config.yaml
model: "multi-label image tagger"
dataset: "coloured fractals of 300 iterated function systems on busy backdrops"
train_examples: 97500
image_size: 32
crop_scale_min: 1
horizontal_flip: false
arch: "convnext"
isotropic: false
norm: "rmsnorm"
activation: "swiglu"
moe: "soft"
num_experts: 8
moe_every: 1
expert_mlp_ratio: 1
slots_per_expert: 1
shared_expert: false
patch_size: [2, 2]
depths: [2, 5, 2]
widths: [64, 128, 256]
kernel_size: 5
num_labels: 14
optimizer: "muon"
muon_scale: "match_rms_adamw"
lr: 0.0032
momentum: 0.95
nesterov: true
orthogonalizer: "polar_express"
adamw_lr_other_params: 0.0011
steps: 19400
batch_size: 64
epochs: 12.7
lr_schedule: "cosine"
final_lr_fraction: 0.1
warmup_steps: 580
weight_decay: 0.03
adamw_weight_decay_other_params: 0
Rows from block 3 of a small multi-label image tagger, named by matrix and row number. Rows with one number within an expert belong to one neuron, the router's apart. Each number is 128 + 32 x the weight over its row's rms, rounded and kept within 0 to 255. All counts start at 0.
Before each expert's rows are labels from the 100 images, of 14976, where the router gives the expert most weight on average: "patch colour" is the nearest of a few named colours to the mean colour under the peak; "responds to" is what is common among them. Only what is clearly more common there than usual is listed. The data: coloured fractals of 300 iterated function systems on busy backdrops. In brackets: how many of the 100, against the usual share in percent.
# router: slot weights (model.blocks.3.mlp.router.weight, 8x128, trained with AdamW), inputs 0-127
# gate: expert gate (model.blocks.3.mlp.gate, 8x128x128), inputs 0-127
# up: expert up (model.blocks.3.mlp.up, 8x128x128), inputs 0-127
# down: expert down (model.blocks.3.mlp.down, 8x128x128, transposed), outputs 0-127

# expert 0
patch colour: brown (56 vs 25.3)
responds to: grey (31 vs 8.5); white (30 vs 8.4)
router.0 [163 145  82 111 110 114 163 153 112 100 127 177 144 100 124 114 161 162 151 179 109 151 125 155  95 116 128 195  75 125  87 148 141 115 146 101 175 166 133  79 116 162 188 103 176 208  89  47 126 115 101 161 148 124 101  57 128 122  98 151 106 124 102 142 160 125 142 170 112 162 105 101 196 125  96  87 143  67 166 131 147 130 153 122 133 135 121 204 162 114 123 118 132 120 148 113 121  68 102 120 108  93 140 103 128 136 159 124 153 106 116 130  81  39 140 181 160  77 140 117 106  97 128 153  91 185  90 142]
gate.3 [132 132 150 170 144 132 152  85  78 117  84 131  79 116 156 118 156  88 132 219 144 126 144 160 162 157  99 135 187 121  91 116 113 107  92 126 126 129 157 156 130 166 118 100 210 169  30 146  48 120 106 180  79 109  76 117 107 121 166 123 177 145 159 198 102 158 132 192 135 108 136 116 157 142 138 138 157 214 122 140 129 136  76 122 114 171  99 112 119 175 145 128 125  88 121 126 130 109 109 167 108 131 139 103 173 132  85 141 124 156 136 137 141 163 113 184 152  92  76 128 120 143 103  73 144 123 124 128]
up.3 [128 100 112 157 167  97 151  90 163 179 135 120 163 135 116 145 196 143 159 144  93 122 143 121 171 140  77  73  92 110 183 146 139 111 107 186  86 106  87  78 139 173  89 131  87 133 115 150  70  33 150 122  64 160 176 144 159  60 122 136 139 132 182 121 149 168 153  50 122 138 119 215 103 130 105 115  82 125 139 150 191 127 116  96 108 156 119 133 133 139  76 121 100 150 126 149  87 147 103 155 101 125 122 128 125 126 145  89 115 156 166 130 137 118 115  96 152 146  72 120 144 126 145 128  81 159 154  75]
down.3 [ 93 124 109  84 135 141  82 147  85 108  71 112 107 105 123 141 150 189  55  93  98 114 168 114  98 101 126  89 171 130 146 171 115 126 143 130 150  86 121 105 144  80 144 135 166 129 185 151 133 120  75 127 182 162 137  98 118 113 133 140 124 180 102  81 153 141 168  99 186  96 152 117  98 147 117  76 138 141 128 158 102 189 199 143 174 123 135 102 140 133 108 133 100 130  99 119 145 152  97 147  99 111 128 131 167  88 121  56 124  98 128  98 132 105  66 103 111 122 214 165 111 157 105  76  99  28 147 112]
gate.4 [115 147 131 126 142 123 134 133  64 153  93 175 135 114 109 176  87 107  69 112 123 154 142  95 165 141 127 121 139  85 136 162  79 142 146 132 120 174 109 209 107 162 131 135 160  88 125  94  90  94 109  51 161 169 138 188 125 177 146 138  92  97 179 111 160 144 129 113 147 136 137 127  96 128  91 100 136 118 185 172 125  56 136 176  97 147 153 167 168 105  45 174 107 104 159 179 138 115 143 126 138 130 110 117 110  72  79 137 141 100 129  84 175 117 205 122  97 116  76 116 129 106 132  73 131 130 182 128]
up.4 [148 126 165 109 112 117 130 161 134 121 107 196 143  82 139 170 128 124 115  91 150 155 144  75 124 150 120 106 136 136 131 173  88 168 181 137 177 143 152 124 110 151  97 138 146 127 104 107 156 118 102  76 174 123  97 185 110 143 181 145 108  94 126 146 139 104 119 129  82 147 171  94 116 163  75  78 128 186 156  85 102  60  75 131  26 119 125 106 133 154  98 173 126 138 103 111 125 145 211 135 120 107 105 166 176  85 153 152 172 107  73 115 176 132 195 158 116 167 134 130 147 138 110  97 127 162 193 116]
down.4 [ 96  60 150  76 162 194 141 119 118  71 103 108 100 135 118 140 116 134 142 150  97 180 117 155 151 112 130 151 111  76  89 116 155 157 140 204  96 109 158 179 135 135  98 171 115 145 184 145 127 154 133 124  64 160  83 106 154 112 162 127 129 171 152 122 109 149  98 117  85 112 186 156 110 121 109 115  90 111 142 130  69 118 138  69 121 159 114 118  92 145 120 114 120 146 147 170 134  93 127  74 214 166 143 113 143  89 121  71 163 112 143 101 124  90  52 122 150 157 134 128  89 122 115 100 200 127  62 181]
gate.5 [109 113 121 153 140 134 147 109 123  84 150 117 140  92 145 160  85 122  96 178 158 152 176 111 106 157 111 153 101 143  96  57 156 186  56 118 153  88 117 127 112 153  55 123  64 127 163 135 120 164 138 151 187 136  62 137 139  98 112  99 148 177 149 164 167 134  58 121 105 112 119 124 107 202 144 121 126 162 138 170 159 152 165 142 169 145 108 143 179 104 185 131 184 101  61 172 161  96  45 157 166 129 133 132 136 101 123 164 125 120  84 140 134 128 136  97 123 148 185 138 151 136  93 108  89 115  94 145]
up.5 [117 173 143 107  95 127 169 154 126 129  59 140  93 165 141 158  98 146  58 129 139 148 138 116 181 123 100 176 158 164 131 155  92  99 109 125 103 153  86 172  96  84 116 100 183 150 213 176  93 143  79 157 185 121 137  69 125 105 183 114 163 150 127 125 144 111 141 137 115  81  97 147 156 131 189 104 231 112  97 192 143  76 136 154  85 118 118 116 116 128 113 144 143 148 104 122 132 112 135 124  81 154  98 113 123  83 104 133 144 113 141  71 110 140 143 136 108 184 134 129  96 131 100 174 148 205 131 146]
down.5 [129  84 117 151 137 118 119 128 105  52 131 188 113 134 103 115 119  91  86 117 168 114 145  95 128 154 140  97 148 114 175 124 175 154 148 149 134 167 147 115  64  80 112 180 161  95 163  87  83 155 144 152  94 146 124 138 101 218 118 109 106 109 157 157 124 102 134 112 187 123 136 153 127 105  40 163 153 118  90 122 137 138  99 140  91  80 111 134  86  80 119 112 101 109 120 111 192 146  71 167 140 144 225 110  95 105 163 137 155 124 134 131 118 121 212 123  56 116 101 113 139 167 122 135 124 162 153  98]
gate.6 [125 123 190 141 164 152 135 157 178 131  97 170 129 143 169 128  87  89 130 134  88 150 127  99 100 119 148 123  99 103 134 124 114 179   9 107 117 103 151 173 139 109 117 144 158 119  99 120 157 110 155 157  99 114 124  97 116 177 120  68  78  91 124  93 125 128  77 167 104  84 190 146 129  71 148 170 110 163 155 148 200 171 103 158 101 134 140 143 130 147 117 148 113 121 132 134 110 130 105 104 106 157 127  83  69  95 136 148 147  55 190 152  96 108 136 179 109 122  98 161 178  74 182  80 104 122  93 106]
up.6 [142  92 161 128 145 126 178 177 132 118 108 189 144 206 144 143 178 111  72 113 142 156 150  81 172 120  93 145 110 164 171 141 115 182 193 179 168 114 154 153 140 108 196  81 147  80 158 126 122 103  94 126 189 149 160 114 117  93  80 126 115 123 142 101 108 157  99 160 120 146 120 124  68  62 153 105 133 114 114  77 140 157 130 134 163 147 107  82  98 142 171  70 117 120 137 128 101 167 134 153  92 132 126 106 176 194 147 109 106  78 179 160 127  97 139 130  97 181 161 150 124 125 118  90  80 115 112 172]
down.6 [136 123 109 157 146 158 124 137 100  97 104 100  97  88 178 130  76  98 185 121 142 158  86 131 140 131 158 161 108 153 169 102 135 203 129 108  91 121 132 146 135  97 115 173  86  87 153 136 166 124  94 110 162 164 149 191 163 135 127 136 142 143 144  73 163 147 126 181 120  88 100 175 133 158 137 117 142 151 128 104 162 102 146 172 174 146 173  80  66 157 163 123 104 130 150 107 158  94 181 107 158 162  80 110  58 121  43  90 111 151 167 123  76 183 150 137 154 164 162 100 155 161 134 174  88  90 152 165]
gate.7 [120 119 188 105 137 123 160 177 128 143 147 157 140  63  80 140  93  96 142 148 183 153 125 139 126  30 119 128 130 158 175 119 170  98 101 137 177 116 159 175 128  67 173 132 164 166 112 162 133  86 129 132 131  77 174 102 207 161 106 148  58 127  89 102  74 116 108 153 135 164 178 136 125 102 145 143  84 110  94 100 163 100 115 133 110 158 112  83 106 109 112 144 152 132 123 107 149 109 157 113 145 141 149 149 101 138  63 100 159 119 136 151 139 112  96  64 112  92  98 103  49 104 189 117 127 164 151 102]
up.7 [147 165 131 100 160 136 117 116 113 100 138 129 237 159  79 151 136 152  92 113 109  77 151 157 124 112 145 110 146 101 167 183 164 145 186 189 172 133 104 145 120 131 130 109 165 147 114 139 165 104 137 128 113 136 126 134 139 145  80 107 119 135  62  95 176 165 142 138 180 111 152 163 151  95  92 159  95 139 115 121 111 148 174 118  92 156 181  89 143  96 109 136  91  82 143 172 101 145 147  82 169 140 126 146  43 132  81 115 186  91 165 160 147 138 103  57 122  90 143 156  87 159 100  90 165 181 143  90]
down.7 [ 99 120 143 114 141 175 113 104 161  84 141 142 134 129 147 155 104  93 114 117 122 170 150 107 185 135 123 179 143 125 107 145 142 139  70  86 122 165 149 182 111 122 139 148  97 110 116 114 100 133  71 127  42 123 154 132 141 140 104  74 126 100 140 110  97 167 190  91 158 106 134  72 148 146 100 134 144 166  88 118 116  70 164 135 102 177 103 163 113 153  94  64 161 114 111 178 170 134 121  79 134 130  85 166 151 151  45 104 108 150  90 129 214 117 172 154 178  90  66 164 161 132 102 104  85  97 118 109]

# expert 5
patch colour: brown (65 vs 25.3)
responds to: grey (43 vs 8.5); orange (29 vs 8.4)
router.5 [148 156 169 118 132  99 109 140 142  82 141  81  93 176  70  84 179 140  99  97 103  82 115 128  52 118 136 112  81 104 142 127 110 127 111  99 136 110  78 151 102  99 107 199 177 122 126 120 133 133 184 151  94 129 199  87 131 105 143 153 153 130 128 100 148 122  98  97 114  85 143  39 169 134 150  75 176  61  94 143 117 104 185  91 122 106 163 149 116  79 161 147 121 107 133  93 117  70 143 165 146 113 114 148 152 132 113 111 117 140 180 112 120  72 194 177 120 136 142 104 146 103 140 144 141  69 125  77]
gate.3 [174 126 130 152 160 138 136 114 114 102 121 205 155 145 126 149 167 132 111 150 137 130 173 162 100 148 139 161 120 135 125 102 201 126 152 161  76 169 138 115 104 111  95 155  86  76 108  92 129  53 153  89 152  86 134  68 108 113  95 132  38  94 147 168 162 135 113 156 161  77  88 126 113 116 121 127 137 129 131  92 159  80 156 112  91 115 146  76 134 135 161 138 143  93 131 159  60 130 123 115 147  99 162 149  88 202 135 143 112 160 197 159 102 128 108 149 146 170 222 113 136 149 175 106 173 130 104 145]
up.3 [130 140 166 147 107  88 127 121 143 143 170 108 115  43 155 159  83 106 123 113 130 114 139 147 117 131 117 128  60 132 169 112 140 122  90 118 115 147 154  83 139 103 111  92 147 134 110 117 154 195 184  93 176 142 125 160 147 102 106 157 126 191 120  86 105 108 138 139  98 134 126 182 119  79 163 110 144 147 127  97  81 179 117 122 163 160  89 184  92 110 104  76  79  97 113  97 142 139 172 180 142 125 139 197 161  67 148 145 140 173  61 153 108 144 165 175 111  79  91 109 177 106 172  47 144 119 114 134]
down.3 [142  70 114 139  71 101 158 135 121 144 130 139 130 159 136 147 157 176 106  94 220 113 151 107  93  79 143 147 133 105 118 109  75  93 153 158 188  96 154 214 147 128 134 136  97 170 142 159  62 148 142 102 157 125  87 152 163 119 145 123 114 117 125 142 129 136 105 136 133  81 137  87 142 122 127 100 145 164 142 140 130 146 176  96 155 148 176 113 152 127 148 142  97 105 122 126 152 146  78 137  53 128  72 149 190 149  63 100 130 155 135 134  68 124 196 192  92 119  78 158 122 112 173 121 100 204 106 146]
gate.4 [116 120 157 113 125 160 130 128 129 147 129 164 162 112 177  61 163  66  87 167 134 173 199 115 112 118 146 110 185 154 154 193 175 104 164 113 154 100 130 141 136 136  74 138 152  63 134 118 102 112 109 132 122 121 113  98 127 112 157 115 139 155 132 163 175 184 141 122 142 103 157 126 118 183  89 192  73 162 135  92 129 126 131 101 180  70 142  39 111 137 120 180 116 104 179 110 124 121 144 113 134 153  95  88 135 222 137 124 138 118 148 118 139  96 108 117 153 135 156  62  92 117 188 134 157 167 150 167]
up.4 [104 175 122 155  60  77 170 157 100 134 131  81  73 102 127  59 173 114 108 119 171 114 113 114 118  98 137 149 178 110 183 145 160 108 162 107  65 137  95 114 146  54  56 152 146 142 117  75 154 102  88 135  82 128 125  71 108 140 126 131  77 155 147 116 165 124 126 148 121 141 180 129  83 125 112 112  99 117  89 108 112 110 143 170 108 100 100  72 104 189 100 175 105  88 155 145 170  69  84  84 140 174 111 121 127 150 102 134 145 156 133 164  97  81 136  71 131 147 168 117 136 131 141 104  91  76 115 114]
down.4 [129 135 143 125 132 170 133 192  82 126 126 106  82 103 126  55 126 128 128 120 101 100 137 113  86 139 103 113  97 112 126 146 164 135  96 153  95  89 125 135 124 133 123  66 150 143 156 144 187 133  81 109  98 141 104 153  91 105 110 179  63  84 119 116  95 115  90 125 129  72  89 189 173 191 135 135 126  89 138 162 127 144 103 184 165 100 156 176  77 101 100 115 101 204 112 126 133 124 118  96 110 113 106 104 151 100 111 179 115 185  77 150 118 113 123 102 165 130 128  40  39  91 108 103  82 138 149 114]
gate.5 [146 192  90 139 176 109 145 115  87 108 133  96 113 101 169 116  62 172 119  92 145 112 156 138 107 135 150 169  66 152 100  91 115 104  79 107 147 100  41  74 119  92 155 126 155  78 138  93 128 139 107 114 128 125 157 173 127  92 133 150 123 143 157 139  64  62 108 115 117 129  87 124 134 144 128 179 113 118 145  69 153 146 105 117  90 155 109 103  91 169 110 129  70 132 109 127 174 128 101 106 132 120 107 138 127 111 114  57  79 106  67 164  94  83 205 164  86 166 122  85 111  87 190 146 125 112 126 112]
up.5 [179  85  90 127 110 128 107 107 165 104 159 167 129 124 131 160 158 136 123 108 111 145  78 104 155 109  82 213 148  97 172  94 175 115  97 171 156 103 167 135  87 125 149 104 147 165  56 143 108 117 156 114 139 108  76  79  75 165 144 154 186 103 103 143 125 176 128 104  90  85 116 111  67 108 148 107 127 152 120 167 154 150 148 109 175 127 124 147 224 123 189  87 173 121 104 118  87 139 114 101  88 149 152 118  91 173 155 129 160 165 173  99 150 165 108 143 189 104 174 141 152 111 126  98 123 132  96 161]
down.5 [177 157 154 141 114 152 175 141 116  52  90 144  92 181 141 143  67 120 115 107  84  74 146 151 147 194  93 102 177  82 140 143 154  88  58 146 147 130  82 132 195  94 137  83 153 184 160 155 148 136 120  29 140 107  54 117 114 114 148 144  90 118 101 134 141 153 146 142 122 101 122 135 123 113 132 124 121 163 104 146 114  66 154 127 147 162 140 103 133 168 151 169 174 142 180 137  97 156 101 103  91 135 135 162 169 148 117 173  79 124 145 140 110 105  94 143 150 175 120 157 189 126 131 119 172 159 149 116]
gate.6 [ 92  90 147 147 157 114 137 116  98  85 125 103 128 131 147 172  83 116 160 111 161 162 193 127 131 185 134 119 109 121 152 134 146 124  58  81 131  96  95  69 127  88 151 189 108  93 103  76 128  92 103 128 134 133 172 150 101 139 154 162  48 164 156 121  96 152 126  97 130 157 126 132 113 129 166 118 133 124  82 125 129  91 120 161 164 148 143 188 168 122  93 160 113 112 101 131 136 160 135 174 138 149  73 105 118 124 131  27 167  79 109 159  86 130 128  86 181 155 143  90 112 208 106  80 156 110 126 192]
up.6 [ 83  76 156 104 128 121 195 164  84 140 125 115  83 123 109 120  86  99 137  79 152 106 118 113 157 175 145 145 126 100 126 152 147 115  90 101  97  81 166  78 117 180 122 153 136 103 124 120 140  83 170 160 147 156 166 125  95 117 117 108 139 152 181 182  54 149 157 158 140 106  84 119  97 153 123 147  62 159  95 151 123 102 134 165 120 109 143 109  97 127 123 169 112 128 121 162 168  69 134 187 145 167 104  92  86  90 121 130 168 115 134 162 139 118  76  76 111 150 135  79 124 145 220 128 211 110 186 141]
down.6 [145 121  86 156  86 132 155 147  92 125 154  98 162 152 121 126 152  75 160 151 179 149 164 140 107 160 152 137 140 109 123 107 140 151 146 186 110 136 104 216  55  95  98  92 141 164 158 157 109 128 150 130 117  94  53 111 180 123 145 148 111 124 176 102 115 104 178 209 137 165 112 146  96  67  58 149 163  93 177  81  86 140 162 119 149  95 127  83 155 116  69 147 122  97  68 105 151 115 184 109 182 127 131 106 106 133 158 118 149  98 180 127 122  90 131 128 121  77  79 109 116 119 101 138 103 108 128 160]
gate.7 [164 110 171  87 141 214 145 118 128 129 137 159 116 143  93 105 111 156 158 127 133  91 158 140  96 166 124 127 158 152  97  87 124 181 109 139 131  85  87 140 163 155 127 135 107 125 101 129 170 113 143 133 116 109  95 152 113 153 117  79 180 142  71  97  65 187  40  45 106 161 115  82 145  87 122 138 181 121 107 172  96 145 107 117 176 118 102 157 183 103 172 151 127  93 164 103  63 192 148 132  90  92 123 122  92  73  90 124 134 122 137 188 142  96 115 104 124 140 150 157 171 150 135 150 136 170 103 102]
up.7 [162 160 184 130 143 122 136 101 161 129 149  64 152  43 107  94 126 177  77 105 138 119 160 127 170 190 156  94  99 135  67 150  66 116 151 174 134 135 125 133  83 131 160  82 107 135 127 116 102 188 162 178 147  82 132 169 141 142 123 142  87 114  99 153 141 130 141 124 133 149 154  99  87 121 131 207 110 158 112 112 156 107 124 128 139 155 106  95 120 108  82 115 140 171 141  55 119 115 112 124 166 168 153 164 109 155  75 157 137 167 118  92 161  96  78 130 136 107 105  37  72 180 117 138 121 138 138  81]
down.7 [151 152 167 130 147 107 147 134 132 156 107  83 101 124 132 137 121 111 118 140 128 164  87 117  70 142 148  79 168 197 109  96  83  86 157 124 100 141 132 131 119 183 135  67 105 121 125 101  64 143 135 104 138 147 109 163  73  98 101  93 145 110  68  89 126 144 100 138 113  82 101  30 122 125 102 100 100 127 102  75 120 138 164 119 130 101 139 140  96 156 143 172  56 162 160  58  83 118  95 147 142  97 164 134 196 144 107 162 203 163 132 132 129 151 118 115 156 105  42 120 144 135 141 128 116 116 188 161]

# expert 7
patch colour: black (32 vs 13)
responds to: sparse (91 vs 29.8); grey (44 vs 8.5)
router.7 [109 201 183 151 163 118 132 140  60 183 102  96 111 156 160  95  78 136 109 125 180 137  99 201 228 138 110 156 130  89 125 109 120 107 168 109 100  99 169 139 106  93 114 205 148 125 155 157  61 120 104 105 122  83 185 162 129 140 119 118  93  86  97 100 101 129 113 100 154 141 149 122 158 128 104  77 133 165 129 119 184 139 111  78  63  97 138 109 133 117 141  97 165 121 113 138 166 103 125 116 123 157 150 135 119 143 123  97 142 122 160 145 150 101 104 113 138  74 176  48 135 130  78 104 139  80 152 119]
gate.3 [143 115 135 114 123 153 118 123 114 145 131 148  95 144  86 114  76 151 120 147  82 111 165 200 144 122 129 178 168 125 113  92  90  98 148  88 108  83 145  77 160  92 152 110 134 192 164  92  70 174 181  86 103  66 137  99 128 119 136  50 135 167 120 134  58 125 125 205 112 170  81 169  84 159 161  70 167  98 107 146 107 141 123 154 168  96 111 108 126  73 129 147 121 162 155 119 120  78 107 128 144 135 104  69 102 134 140 120 102 123  51 127 115 163 163 153 142 115 121  70 125 130 177 109 156 102 128 147]
up.3 [145  80 115 128 114 131  86 126  89 133 193  68 174 123 147 153 161  56 118 140 203 100 114 102 102 131 161 116 187 156 109 106 121  94 120 101 120 158 138 162  42 124 156 141  94  93 146 143 147 159 157 157 138 142 117 137 117 118 163 144  98  84 136 153 176 143 129  91 163  99 132  29 133 136 123 163 172 120  74 146 102 111 144 123 129 115 117 120 149 165 137 115 133  99 159 118 142  88 135 218 129  63 145 149 139 170 189 131  96 154 146 114 155 110 131 105  75 105 139 212 153  94  89 112 101 104 146 154]
down.3 [190 130 177  93 155 134 175  78 175 132 126 109 104 130  28 122  83 145 103 132 111 150 120  92 125 123 108 177 109 151 152  97  87 119 123 152 121 100 129 111 148 138 171  91 111 152 150 118 130  90  85 107 150 123 112 163 124 147 183 207 123 121 129 129  60 124 146 121 128 101 129 153 160 102 119 166  83 104 152 153 139 137 113 153 202  96 152  99 135 132 112 151 224  87 134 143 149  85 106  61 164 137 136 128 171 197  99  81 126  98 115  50  77 128 134  64 133 118 154 115 104 123 167 144 135 149 145 131]
gate.4 [197 176 125  85 181 111 139 141 189 129  95 159 169 121 114  60 138 100 143  79 145 143 148 109 100 163 124 118  97 131 174 171 181 117 182 160  90 154 127  92 103 138 135 137  72  82 115 110 137 115 130 112  82 159 122 152 112 157 164 156 115 122 137 138 147 136 149 131 105  97 121 182 120 165 161 173 209 142  76  80  82 131 161 148 151 171  96  99 155  59 139 125 195  87 114 134 127 101 112 129 119 131 127 109  88  90  80 156  95 143  80 186  95  93 167 124 162 133 116 135 127 118 100 172 171 186 132 150]
up.4 [ 85 191 138 161 162 123  82 143 143 134 175 144 142  88 176 128 166  95 111 116 157  91 120 148 134 110  87 148  80 119  95 149 129 143  75  31 168 118 176 160 132 103  72 144 119  86 168  55  98 146 159 138 146  93 109 142 140 135 186  99 128  71 142 150 112 107  99 132 138 149 106 146 102 116  58 136  88 110 151 103 113 108 119 181  98 146 142 161 127 126 110 127 122 123 126 136 137 173  80  66 154 155 184 163 103 140 140  67  56 153 179 176  77 156 130 138 146 120 141 103 182 103 107 154 146 118 143 163]
down.4 [110 107 131 123 138  95 148 110  58 116 145 156 194 104 136 128 118 113 121 135 102 112 164 163 123 169 151 130 134 122 125 157 162 179  81 184 120 116 113 185  99 100 165  98 128 160 107 121 184 165 123  82 235 173 109 184  88 157 139  96 116  94  94 179 119 103 116 154 186 139 164 134 124 136 120 114 148 127  83 110 158 166  35 145 173 150 156  78 152 127  73 119  93 161  71  85 114 105  96 144 149 115 124 151  92 119 134 168 160 138 152 103 164 124 145  93 172 156 143 110 122 105  91 126 166 112 191 120]
gate.5 [204 100 146 171 121  73 112 176 202 105 128 169 135 182 111  99 139 108 163 131 124 117 113  98 163 119 140 179 158 169 124 133 153 118 186 133 129 124  95  89 176  92 163 102 149  95 110 141 154 155 168  97 168 164 127 140 139  93 141 133 113 150 142 136 115  41 175 107 170  63 143 111 137 134 172 143 164 151 119 136  66  78 131  90 107  83 128 119 150 132 151 149 122 134 156 131 119 183  82 132 142 101 124 139 154 141 183  65 127 173 130 145 215 134 173 166 133 134 187 155 136 178 148 127 142 116 169 157]
up.5 [137 109  93  93 153 172 157 127 108 155 142 104 134 119 150 179  72 170 140 152 135 141 174 143 148 113 129  61 147 130 153 180 135 113  42 129 140 111 169 136 149 198  85 129 111 139 141  96  97 133 130 136  66  92 169  69  89 144 120  92 120 159 117 102 119 193 109 181 123 172 122 139  99 113  98 162 125 106  94 132 104 147 155 208 181 128  99 134  94 108 140 136 180 108 109 122 139  55 153 147 157 155 158 120 132 188 134 173 131  59 108 115  62 132  67 107 145 132  82 126 109  77 149 116 128 103  93 115]
down.5 [136 130 142 175 165 129 183 153 104 116 151  92 228 158 110 170 108 115 126 138  82 108 156 108 146  90  97 145 136 111 110 125 121 145 141 177 107 135  96 154  59 112 136 134 111 113 186 156 103  93 122 148 186 168  98 166 100 117 152  72  87 178 127 133 178 149 139 140 102 109  84 117 120  92  99 156 110 105 115 146 101  90 186 128 102 151 143  62  92 161 144 177  97 131 124 134 103  91 127  92 191 144  56  71 140 135 176 172 147 144  97 164  84 143 126  81 132 117 153  57 168 154 123 109 131 119 109  83]
gate.6 [124 100  81  95 149 115 144 168  99 123 117 135 116 107 166 105 177 167 163  93 133  91 127 129 115 128 151 121 126 115  95  58 124 160  96  69 146 102 110 144 136  99 111 142 111 119 178 114  58 127 212 154 182 119 137 143  73 117  81 125 115 146 101  73 139 118 101 124 133  95 129  77 198 154 192 102 100 153 137 160 143 176 135  88  92 160 121 164 113 106 167 168 103 111 163 104 163 142  65 133 123 163 120 114  83 109  87 121 129 188 119 131 183 110 144 149 135 164 108 197 172 151  97 187  60 127 125 135]
up.6 [ 91 137 164 159 121 143 176 104 139 112  93 171 163 130 101 173 124  77 146 142 147 144 138 102 125 124 104 152  73 169 125 170 147  96 140 124 108 125 157 139 104 172 162 105 133 156  77 115 185 176  74 133 145 124 102  87 123 121 193 168 134  91 145 182 128  55  97 110 148 139 144 149  56  69  70 126 160 113 133  58 124 117  73  96 113 108 109  76  79 195  84 120 164 148  89 141 109 135 173  95 128 101 139 138 132 176 165 101 114 130 135  90  81 118 133 117 105  97 111 161  96 121 132  44 140 159 151 147]
down.6 [ 77 193  73 129 154  95 115 171 173 131 132  85 117  94 123 146 124 174 154 174 119 111 170  79 124 144  85  91 159  85 157 121 165 139  89 160 146 156 108 145 151 100 159 152 117 126 140 157 140 117 130 134  99 145 111  84 179 102 105 127 119 159 114 141 115 152 110 115  81 166 167  61 146 169  83 170 104 170 156 113 147 104 105  72 144  95 146 104 101 123 102 140 121  58 134  97  54 178 157 145 100 148 175 145 101  57 189 174 130 116 127 137 138 153 171 158 136 105 121  95 158  56  95 146 126 165 186 137]
gate.7 [173 173  68 107 128 136 100  44 141  88 134 104 166  76 141 162 114 118  94 104  73 151 140  80 157 187  91 137 138 134 146 127  76 157 161 136 105 105 125 105  83  88 136 128  76 106 104 203 126 122  89 108 124  78  67  97 133 132  82  45 140 156 173 109  87 123 107  85  90  72 108  99  79  89 133 143 141 128 117  97 110 127  61 107 142 132 140 120 124 119 146 131 137  96 135 133 108 185 154 130 149 169 136  97 115 117 105 133  76 163 156 102 134 170 168 150  71 133 139 165  81 156 158 145  86  96 122 109]
up.7 [147 165  70 107 150 101  57 104 104  76  90 129 167  92  97 158 111  98 145 120 100 113 121  99 136 163 106 139 119 186 124 167  99 107 177 123  69 175 131  78 112 100 132 150  58 112 119 152 142  90 180  82 116 110 126  75 174 112 107 103 152 147 108 120 131 187 115 122 132 113 131 110  90  91 191 143 144  87  82 110  58 128  91  93  67 158 106 162 111 133  96 135 122 124 103 154 117 173 133 133 157 177 200  83  71 123 128 150 143 136 142 105 119 181 180  73 116 164 110 168 143 145  97 120  97 121 149 102]
down.7 [102 116 127 117 126 150 154 150 148  75 145  82 170 129  96  91 148 189 130 106  92 106 100 119 150 118 167  69 169 113 131 133  97  98 126 111 126 160 146 140 174 161 146 113  77 183 126  74 163 160 109  95 114 115 179  62 151  35 121  86 131 179 124 105  81  92 153 140 110 134 115  84 147  94  91 129 115  91 224 103 112  71 116 134 109 158 133 138 141 125 159 114  91 125 139 147 155 131 127 127 155 164 119  72 143 118 138  68 125  78 117 157 100  75 140 189  78 119 121 137 120 121  40 137 127 139 169 116]